A small segmentation model, trained from scratch.
Model: 15.7M parameters, encoder num experts 32, encoder patch size [2, 2], encoder widths [96, 192, 384], decoder norm instancenorm.
Training: soap at rate 0.0011, 2800 steps, batches of 64, held-out accuracy 97%.
Data: trained on simulated fluorescence microscopy of cells, 195000 training examples, 0.9 epochs.
Rows from block 1 of the decoder of a small segmentation model, named by matrix and row number. Rows with one number belong to one channel. Each number is 500 + 40 x the weight over its row's rms, rounded and kept within 0 to 999. All counts start at 0. Numbers have three digits each.
Before each channel's rows are labels from the 100 images, of 14976, where the channel reaches its highest value: "strongest on" is what is common among them; "peak on" is the class under the peak. Only what is clearly more common there than usual is listed. The data: simulated fluorescence microscopy of cells.
# convs0: first 3x3 conv (decoder.mid.1.convs.0.weight, 192x192x3x3, each kernel summed), inputs 0-95
# convs1: second 3x3 conv (decoder.mid.1.convs.1.weight, 192x192x3x3, transposed, each kernel summed), outputs 0-95

strongest on: long thin cells
peak on: cytoplasm
convs0.178:562478544520496514495543492461549546516528518468497443555494520514566516519533488567575552478447507492558441588489461499564464483468523535531550555452533513575604470591531515475502513482494513470385502451489489473462444519537485489530446504477466443463520515515490523472487477474558541550
convs1.178:466530444521492388468501488538510481496524547493474534488516574490499536506511523543511491428473599407528523490511489557511536551496463507519479475475518490443491452477513533468508474456555522512531518568485501522431547512466482487469581475495597400424542488531490450493541546602477478536

strongest on: long thin cells
peak on: cytoplasm
convs0.45:519455541551496486484444569551474476486471456604505511531499477550518427493477467457517536506467536496498425438514378554464525510427458548461457507450529555481468441497508519500520507537491470527453535452539494377502492493570485495419542461460541505603496461489486461545477504512547517476
convs1.45:496425474538551502532502471488516516520483570435461529467446455470496486553509459530442419526543489613519540552541576537487472445506528442547452529499529534507466472477524476482505521577516445507495460517553510517471501563520499544532524503461502521456544550483485523450463510532457513513

strongest on: long thin cells
peak on: cytoplasm
convs0.181:455518441541448481532535496487424488471505481552540462459561562572487510438480571520538474536491481552526480429491483484586484526516578532570465513545512463551488512445436494483528568502556465524534490566481406492480462522470506480529499400498514523521482464562478544526464501494490488498
convs1.181:630534546489493518488437425514514517475515515527422463493480511484522456500489491610532473510510545501470510533460441480542472511459467559422550480558491468529525514490520531445473511519429482440497517439449452425445479488512534481549528481408538462471474575520560507576443536515495534504

strongest on: few cells; cells: one or two
peak on: nucleus
convs0.56:533549503513542483520477529431526538502481478422481584530480547489519453499526559477473500524452549531463493509536499429505525458413570512542444455461496468509502387521530555496574469508457538465510434553462505541468474484508501459564445461452451535453587516545468530519525514547512515510
convs1.56:497526457476478561526462597433454469567520470549529518537529504494431480469504545479444542469411514471444498524566484472441472481513494457552545489402518503528493485532513458515561500437510557467425487523434453509466481460489530464585535484499474532472503532577477493491575463462555489549

strongest on: few cells; cells: one or two
peak on: cytoplasm
convs0.142:444573419538492518456496502467540490493518518502551459483547527517476543497540505443502530547524475475510522531522476498522458520503579500553528514493496479416417541469511466600517457482527522512521544481449454549511452517452509510506505560458584512510483489484515551474489481458478512613
convs1.142:475492559428487546511548446479513493465516504435511500511499547450503542489490435564476520531519514459558430539509478485481491496444529513556541477443515484565511497466537444565417378474468511495462529495527422494507466429530498578425490513497501557448447445519482513423499435509485478449

strongest on: long thin cells
peak on: cytoplasm
convs0.84:516504482521452481485561586537513502525479504423492567487528511516515495570514520424421506527495465578518507573510486549490474466519402535465491520544511486529523538491495497542512471501538435594502628495457552444465490476530493467478449563511490525471516471470433494483524494489463581490
convs1.84:472412418524412497469492492460491532514514498518468495539569434494457432532535491474455523510446568581507445488493472438564477491456571479420512481483501504492513470524468486485574584543478534541477449473570509510485559496467483423558509511506465506508500513500499490530525517453491474564

strongest on: few cells; cells: one or two
peak on: cytoplasm
convs0.185:476511439474556518448500506589516507532466421479472494459536480437504568476469413467510542561496482516531493517516496587538505499514468561528476539494450478546483563526521488517482452424574450551468529445523544510522501485481457477582520571482580493516488455487416570439538511460508524474
convs1.185:507544499547487445484550533520558482485589478507441492445525546537496529474476482536474503528509518471507468513490558408500501478481462546461461544486429491486515535454500429499500523437510464472468516525481458542536560464528530550405472439507476504548489485480537474440441467556503526441

strongest on: long thin cells
peak on: cytoplasm
convs0.65:580473541513555503466514514552580543446533476481470545455426563573547499455449478541530526455499476498542468534519480502606496525437526477457454512537484473532609484532530511519493518459501451456515432462466495497455564474573520558501451532523448455464528542511521498482491380490494488518
convs1.65:530552515515560490484517484543527532499505533565453551506509559517517485496581528436531573478459486506528537498475516545525505533496533511456526508490447527457467495500459527537528533534566561563521433466559488504475500453511458538536505587475546532450538547487537541488504496524506500593

strongest on: long thin cells
peak on: cytoplasm
convs0.82:519491459448496525506440490421424580571507475506564403485519511515552467502496489505574462458474519517517534486478528437556506498484482464428459526483494490569560419582507502464501561537520530543522447552492524567452492490551446489468534502491503536502423490545471464443504557521490415506
convs1.82:505490474570636477536514512505543484466544596555431540444558557565518495444512489545497485523527471504468529529462461532535447476531532520518529468528518490430470495489516556512506589597483511535520488476508507556484465489565561426492481490480531509507508522535541506495500492513543464472

strongest on: long thin cells
peak on: cytoplasm
convs0.174:467472507417523445435472555566480515543522513483486452525488496539431459436454505443485449499495465532470485511495453558492524539462478608498533464406496492427479439479473460483484508514504548535513466505414543593511522446441524520496533464483560546599522563508533545470520540509465474544
convs1.174:497534497470466537521553471454514535471538472434479488503466521508493472455538444524507434510513561522486462474556544515514564511456479488598474545495551429480513503479533540508488411534466521560469499500517509494492477502586496540414392504566547492482512445475589522458451468519481474427

strongest on: crowded; cells: ten or more; long thin cells
peak on: cytoplasm
convs0.186:469560484514497483526542499524605542529435486466465524454549515532575547562542483483485521470587474432568464451443529485486541467450553530498490446513526487509512502513520504480486552510453520507526510527584499513535493470482549478508414559485557502458484466438535543601458535534513519476
convs1.186:487531524572474446439472518445563498519465605435500464471576470521457512509474513453456439545396466514533563451440483469491517457441487534470530592556518493532472542532490469563506480560503486486432494542513497486496448507459557549449549486504552475501492517524413501542454566507512470504

strongest on: long thin cells
peak on: cytoplasm
convs0.182:471551492494500582429471482400498446513553528540551464570517493504521466559453520532476487488484512472507490556472501481425529515475567467564544538553552473438439425493523430501536491524451558444464401521537514517545545514474557524464574499551461501549534460462548537460553569508477502514
convs1.182:478514561561479489552478512471489520540544490513520512514475521559452477549495519513488472542493469522446513493472558522516516487514517556577519496502545476557451506579489496554569539539498517605523516508530508534519546538439539531586449473478567576547489499564455644483563474491532556466

strongest on: long thin cells
peak on: cytoplasm
convs0.116:518580531427535558491492511512491527468479517467471513491485512509519482442544451559443475527511420489484469482453434493587475478528465508485462519529574431458505503515516487486560540454536502537516591495447524510447489451480500475536523486463466569472495477505517548531474455584449552441
convs1.116:528529467496513479502435444458422460517488533431438524539503540448509507553472446403519467443417537469413520514540475528499461533511528452460514514556519567533468490455450475446452455514497445472499496553464446510519476465455479480480594452495461494505525498470513485502456524512487476473

strongest on: few cells; cells: one or two
peak on: cytoplasm
convs0.17:454449447544410462438540498555514463494476470572505507473531470507423521493530511507550443445509494509460527553450457468445476504522554549532518493511547464458480518487453412484465485407503601494478500550501518479505548444515543525558550532464489469505569504510529519502517550561492500487
convs1.17:497578495554527421530511552490445447479510537434458484490591542539494511548508477544512463508498522489526508510490492469460489465474495512558458485530541438483428521485445495432495459493452518566458537543484509551439502481563582555440485464446587554506531513484519533487497441513423440560

strongest on: long thin cells
peak on: cytoplasm
convs0.88:479481542461512524552479471545453562506441527456457495481443445512490493492469524490459490472564535546576527539452516496492555523428501512444526512499429441478583481528502435529470508469542479437505444453521517531517525436529523487519538465444460500556485555516463515519436559548470459495
convs1.88:504506458544509463500461549528541476462571480553525622562474547513495392496527513475455491507517508523567522553488518482484511465455518525537525437433544425508443484518525519517589511455561549608491535498462487537415463480491521480519493504491518518476506490522471559534521445555519560541

strongest on: few cells; cells: one or two
peak on: cytoplasm
convs0.23:493465486426549430476503494544484510517508561492462488457505480600432558459548492501445481454480498508560556455467466554495472545444478525538522448478518444452541487506492571450477495554497441537507511562516576509462529483458486478516513506454473507527520479485497526545511515537533423564
convs1.23:461516520506457399414480455502546525470515538474471523392504460535500410544553481453509535520463532575519495433457490508528522537511537516492433483551442517545532489538480527462463485485418561566504543460464499439497506521459473568563477534574506480522449503529469552543425576538487499545